python train.py --image_size=48 --task="deblurring" --norm="batchnorm" --optimizer="adamw" --batch_size=128
Rows from block 3 of a small image deblurring model, named by matrix and row number. Each number is 128 + 24 x the weight over its row's rms, rounded and kept within 0 to 255. All counts start at 0. Numbers have three digits each. After the name is the row's rms in percent of the matrix's.
After each channel's rows are labels from the 100 images, of 14976, where the channel reaches its highest value: "lies over" is the class under the peak. Only what is clearly more common there than usual is listed. The data: cartoon faces. In brackets: how many of the 100, against the usual share in percent.
# conv: 3x3 conv (model.blocks.3.conv.weight, 96x96x3x3, each kernel summed), inputs 0-95

conv.69 120:139108146134082117161135136123111112130149120144117131127169129127141135158136111151152099126112151125138106141119134112093000147106112114132081151132134147124134133135125115142167169130131128130137144150120125141142103146107118140166178117110114104118147138101113161132120156065119146151
lies over: hat (42 vs 4.4); hair (42 vs 16.8)

conv.64 076:103136130104119128145107109114130138131119148106146127139126127126143145118145106144139153125120078178075116097128151085113156175102128129079131081103107162103137141161149117106122161133096148147186129136137119140125129134123136098113134121119150144108128143170158180175142123109107108201
lies over: hair (63 vs 16.8)

conv.62 100:115115159173124000187097101117138134125127137160132139119112113080120123116093124172113123116125106132165133135141135090132088117133147118108140131123157161139123113121129124124128139113132115097133112120140144107138139134128143147112130095134113145139140091124100117117136143145121135164
lies over: clothes (31 vs 1.6); eye (28 vs 2.8)

conv.45 098:142090109147080161077129152148170081127163158128093157101168143120119045083126141129128132119136133125184128125130110113148128185129123126132115135139148138124123130130125139171116109146110104131151135160119093142101110154108124103128120099149113143148132086150116084134120134111104130145
lies over: eye (85 vs 2.8)

conv.48 076:114158135112145109175128160080125161120130137135204111179097137104171135136172102132127143129136140136115121134124133118119118124147074114113139117133150119136114095116161155138130067121133138142119119107162138119174129151142132127128115140116112132109106139124145195140134132137202129090
lies over: eye (100 vs 2.8)

conv.13 086:153163109121151109117174137109154131097143143093156111112137162168103120123159150119122105114144149132107146101133092103107097103148137135187143137095118135136114104183172182123110116139174117118106120115127133140098121146092103147125138132121112174122108130155086136184102149093121132115
lies over: skin (73 vs 25.1)

conv.27 079:120149128104142139135122127136141101175137108152133114119100175102097136130165134114161140110170087097084133121119145097123104124141145118154113146093142091112141140168194137137160154158126105143121127137103127112075121097115145158127101115113104124156157113116136096075170111171109112130
lies over: eye (58 vs 2.8)

conv.3 074:166157096146136158122091125109129097133114146125104098115120146117149145085124126154098123136126191078116166144115030113167113125103132156126128145127146113127102099136106124115143114137146124155129145104178142146141130167105117141101102123118138135135145161167143140107104146128153090112
lies over: hair (46 vs 16.8)

conv.25 132:132117115117118185111103096118149131118135152149159115125143104126164142144169118138146141120141107109141114151124125112112121143140117144131115138139136136136095117133137104138099100133135151132132104132092134136143000146114130135128107121111120123122128159147126135095145142136123151087
lies over: hair (74 vs 16.8)

conv.60 105:122140142092135083102105102139068133170146114118117149137151126149137153086171105130131111160122130133092116120130111119154125120117077089127097138139130117155154100130115100156161164158129130153127159112103130145170116194149132122141157105119098122117150171129123135156096098091106150157
lies over: eye (94 vs 2.8)

conv.76 093:143104129125078138120100151104166131131130149143154129138085156119135123175110146138119140108157099102156134134104125129114140153172198159145151102145128139127105128121117158108076125110134137146144081163145116097106125126087133122119126110109177100112123060089136130113166157132144109125
lies over: eye (89 vs 2.8)

conv.66 099:136121134111115142161156123135104112127166104117140093116151125124114136108143155124140101126126119170108092102136138083123139142143112111112035124127180105108126139151156118136125163125143132153145183101126113121134117143133087126135124101105069108118116177151108156117126132091120120189
lies over: hair (48 vs 16.8); clothes (25 vs 1.6)

conv.19 114:106121134151067114097107157130109094141164106143124097129117141120156133130140093105146116121128158103095143127145120099125068136132109159160168119110144099121133122143137161083133096117078082159182102125135135130136162140141153162128144144105152156132172110097122161124157128143141155151
lies over: hair (69 vs 16.8)

conv.92 081:129119132123126139151099144175118159175129122135177156172130112143140146126139109119121122121120203111118148134142115186090144127127142122116129140157135156140126095077111103131100133172118136104141127115120118143141114112134124112145163116088149087129108122103191128118115134153168108189
lies over: eye (51 vs 2.8); glasses (49 vs 1.6)

conv.28 114:116191137170101102149120104119109113133089100110102132133137144138090136143183112133103108131140171132132132151143159109114114127149125058162120138166159134127173126146154126133135138126120151133121125098120105127097159093141143112105130161160136132148154114097153117141200126155094149117
lies over: hair (49 vs 16.8)

conv.31 104:115123103128086122108134157120102100154171164122156147109171124124162094126099097139159136147119075111152131139125146119163127160121152176107133130095112159124114077123127138125109106116155099093138047156093141160136138130100136102136128089112138116126132127111160126112152111153149152107
lies over: hair (40 vs 16.8); clothes (26 vs 1.6)

conv.54 102:127140081166164076157105091103157159149185126098113121124117127128130165112146154123126124144170117055114102125128143131148096138095123119110151127127095153113113097124113109059145145146117146135150163116128147162139114160117159150127105111128126114103117121104099119157142119122095148149
lies over: backdrop (70 vs 44.6)

conv.88 094:071151135175154119135118115133115119140123102112135120103080127141125128153144199126123162135146096161140147165114138170113141079095129097122148126135134129130096092163164117114149128109129120127146146111152124160115138124124140109175117161137142104094154120112127119112129114072120199143
lies over: eye (100 vs 2.8)

conv.95 105:144149118168107110134109126141088114174131125131125139111108163086106117130160142083122129135095108128141141107150162148133113094145117113131137122136093088115158164142153156104169138117099144135117118155135114141135129157126191148156102141140132133150097085187113087133109128112123062104
lies over: clothes (69 vs 1.6)

conv.36 104:134150152142128135130160166091077151127117081182113102145125120130097117133146173093125136101156151161131125167142155135086135135156139108144117138116134077065185113110133167128112151140106144107130108144112116144113167140123130144145095129168139144123164125125112147137119135136118147078
lies over: hair (43 vs 16.8)

conv.2 096:131120141136147128141109133126099133078191167112124157149112089122130123078085141150133096172144113076200141145133092133126087171094158107131121141148138120106116098136111133150142140125122114126155122129139133134116113144119108102135123064104114132124165116124114090127141163093147134129
lies over: clothes (65 vs 1.6)

conv.70 093:153154104143170154140147098119128152123147129169143142120134148125120128082140121133109141090129129123141129142136112102157160103157136154154140099152164096103134120165130102130088088126121121113104111138132138099133116104136108111025072127134142112141114131143103113122139087152139186135
lies over: eye (53 vs 2.8)

conv.71 098:121181136129184150105108110164094172114130136128162127168122131109119146159159125118128135158130125145124120157134113119110177136169100132122124109147125121145118053123115121150142098131115155101142124133106129155159137107143088111073109139121070145115125115131110111125130061159133145109
lies over: eye (65 vs 2.8)

conv.93 123:120124143115144152117136103136145127153125099128126124125048161124097108122067142162176163104134045160129145144124149140173130121095106115102125132144141151112135133144128113119155139117078162072153139146142089103136120171143125116137115133128101117150129125122155155125135111147110127137
lies over: hair (57 vs 16.8)

conv.73 129:107101134112063124126140096137159137115125130122147149126150143100125140133111157142128138128143093133156063144127251134110088138168128130102146134148130170122089160121126135170146145126137111122091144141112112138121140129150118094149133131137131122158107121113130092151132112143117139139
lies over: hair (74 vs 16.8)

conv.84 100:104126115171149102090135088144151129132145172134076121132148109102112106097107124113131119163093112110130122100142134140161107182142060133133128100132160107133144090127116128105112124132141135134097122121108146133137108137153111086129119139106096143122112148139102135147143058143077072126
lies over: clothes (25 vs 1.6)

conv.58 084:162178155094136116138110125108150118106098083182132099102120164129143163098138117142123152101147070138126122131148176099170159128121137132130129145116174109108118115138133171104122088082117129141127154124137130083148141122121134163108113130129111161127104107105095144103139148133108186132
lies over: eye (100 vs 2.8)

conv.37 063:097133127119143131112096137109111140135118104125122083150119142162104122125116149112150155145072120165108124078067092160084138146160162132117128134137147136134118085102080139154133146124136120157101124113143121101143118145142084143165140153096137178115135136098158146094161110159116117164
lies over: eye (65 vs 2.8)

conv.78 082:140132154136155128131122121128161143156126164091122118145090132153136147134106116133145102126140195132153154145111079132132132124133179174123135092119103150160117161107127119121065164104137192146137124100169156129095120148070131093100117128118157109135135100154147119127138129159129121139
lies over: eye (100 vs 2.8)

conv.5 114:161165117108127119116129118135103102119149131153148147140091165145127114117123126170146145105160140105168120165156130143107109126105109124161126127152074131113121127152164120084179123115141131127117104142115083125117116107112156162102153086163105137146119094108124102108059120109138186103
lies over: eye (100 vs 2.8)

conv.12 094:175140105132084136128129089110091120126133139146120138130129142126148124148142122137113186108133061108177172181139138149102097111118113145161154135130141097123121143119107153122195116108117135124180128172133111084127088123121157134134126118145126156150136129099150092121125152139138103096
lies over: clothes (30 vs 1.6)

conv.21 100:158133156137153097148127112110171118120114184156106111151190127099139085135127151104140137089157176120172111125108120137150096200116136137163104136116162121098159151137141151143095071113131107093110129128100143117139113111108112157118122125097146110126137129127090108116130128151118135133
lies over: mouth (46 vs 1.1)

conv.0 115:126153152163118061106114039093118135146136112125094133075174108136136108095135130122122118133136110099145159149120149106139093133152116159119142116147142116151113137113131156116134098120129131122139142128129165134095087128061124150105135133136149133120117145129099151118130146124063162119
lies over: eye (85 vs 2.8)

conv.14 093:110124146118086113139148108084120175136134116164114139099149157148109110135130103064127152124161098130103116106125127128190089155125086105089122111165163114135168129164125118153097112112128116156144109105107159103113133118108125141159109124156119096101143133150092120121124135105071110120
lies over: eye (71 vs 2.8)

conv.81 107:183101162122127141121152134128090141182092149145120123139151106125089141124114159139125117130135137158112129128104143121137112098213135114107127133111129138105163145143142091144106132151159103079101111138115117124120158087144119145151119109118114150123159136176158123172097142135091091095
lies over: skin (57 vs 25.1); glasses (28 vs 1.6)

conv.75 099:132105088148125103127122116124137082120157083137083151115114117101151138025058138145122137129142122122146142144134130101161205130154122138140093132162139129133150128118147141118140122111131102113148149148160148127132165149171101132124140110119112134136109116148106130143152110124135129155
lies over: hair (84 vs 16.8)

conv.15 085:117139120158136133109136152105095121125123125126116134137082099159114170116112125148102132140122071113166151121118147151117103039103148151144141130116113151121133102128107105114201141127140109115113137150155151096150081103174137113130157097100105137120138113104144089144101124156143137107
lies over: glasses (73 vs 1.6)

conv.6 085:108125122138121100149114155101084136113201164093151142143143138144148107166097141169120123109103120097143119144147119077111081093129127141131133159139074105123116095118122114120110157114144141121080107109129149093125163134115071106154154137133126130153132113154088171133124114118133150136
lies over: clothes (29 vs 1.6)

conv.22 092:142134119115126108161130159119126139106126128131143117147098171102163124134107138134114156138108103126166129131073131118126127120161187115130085125121127118155137108134113112149141169127140187091102181154186107121128184105160125120132143133141140081125131107112126159111111173123177108151
lies over: eye (67 vs 2.8)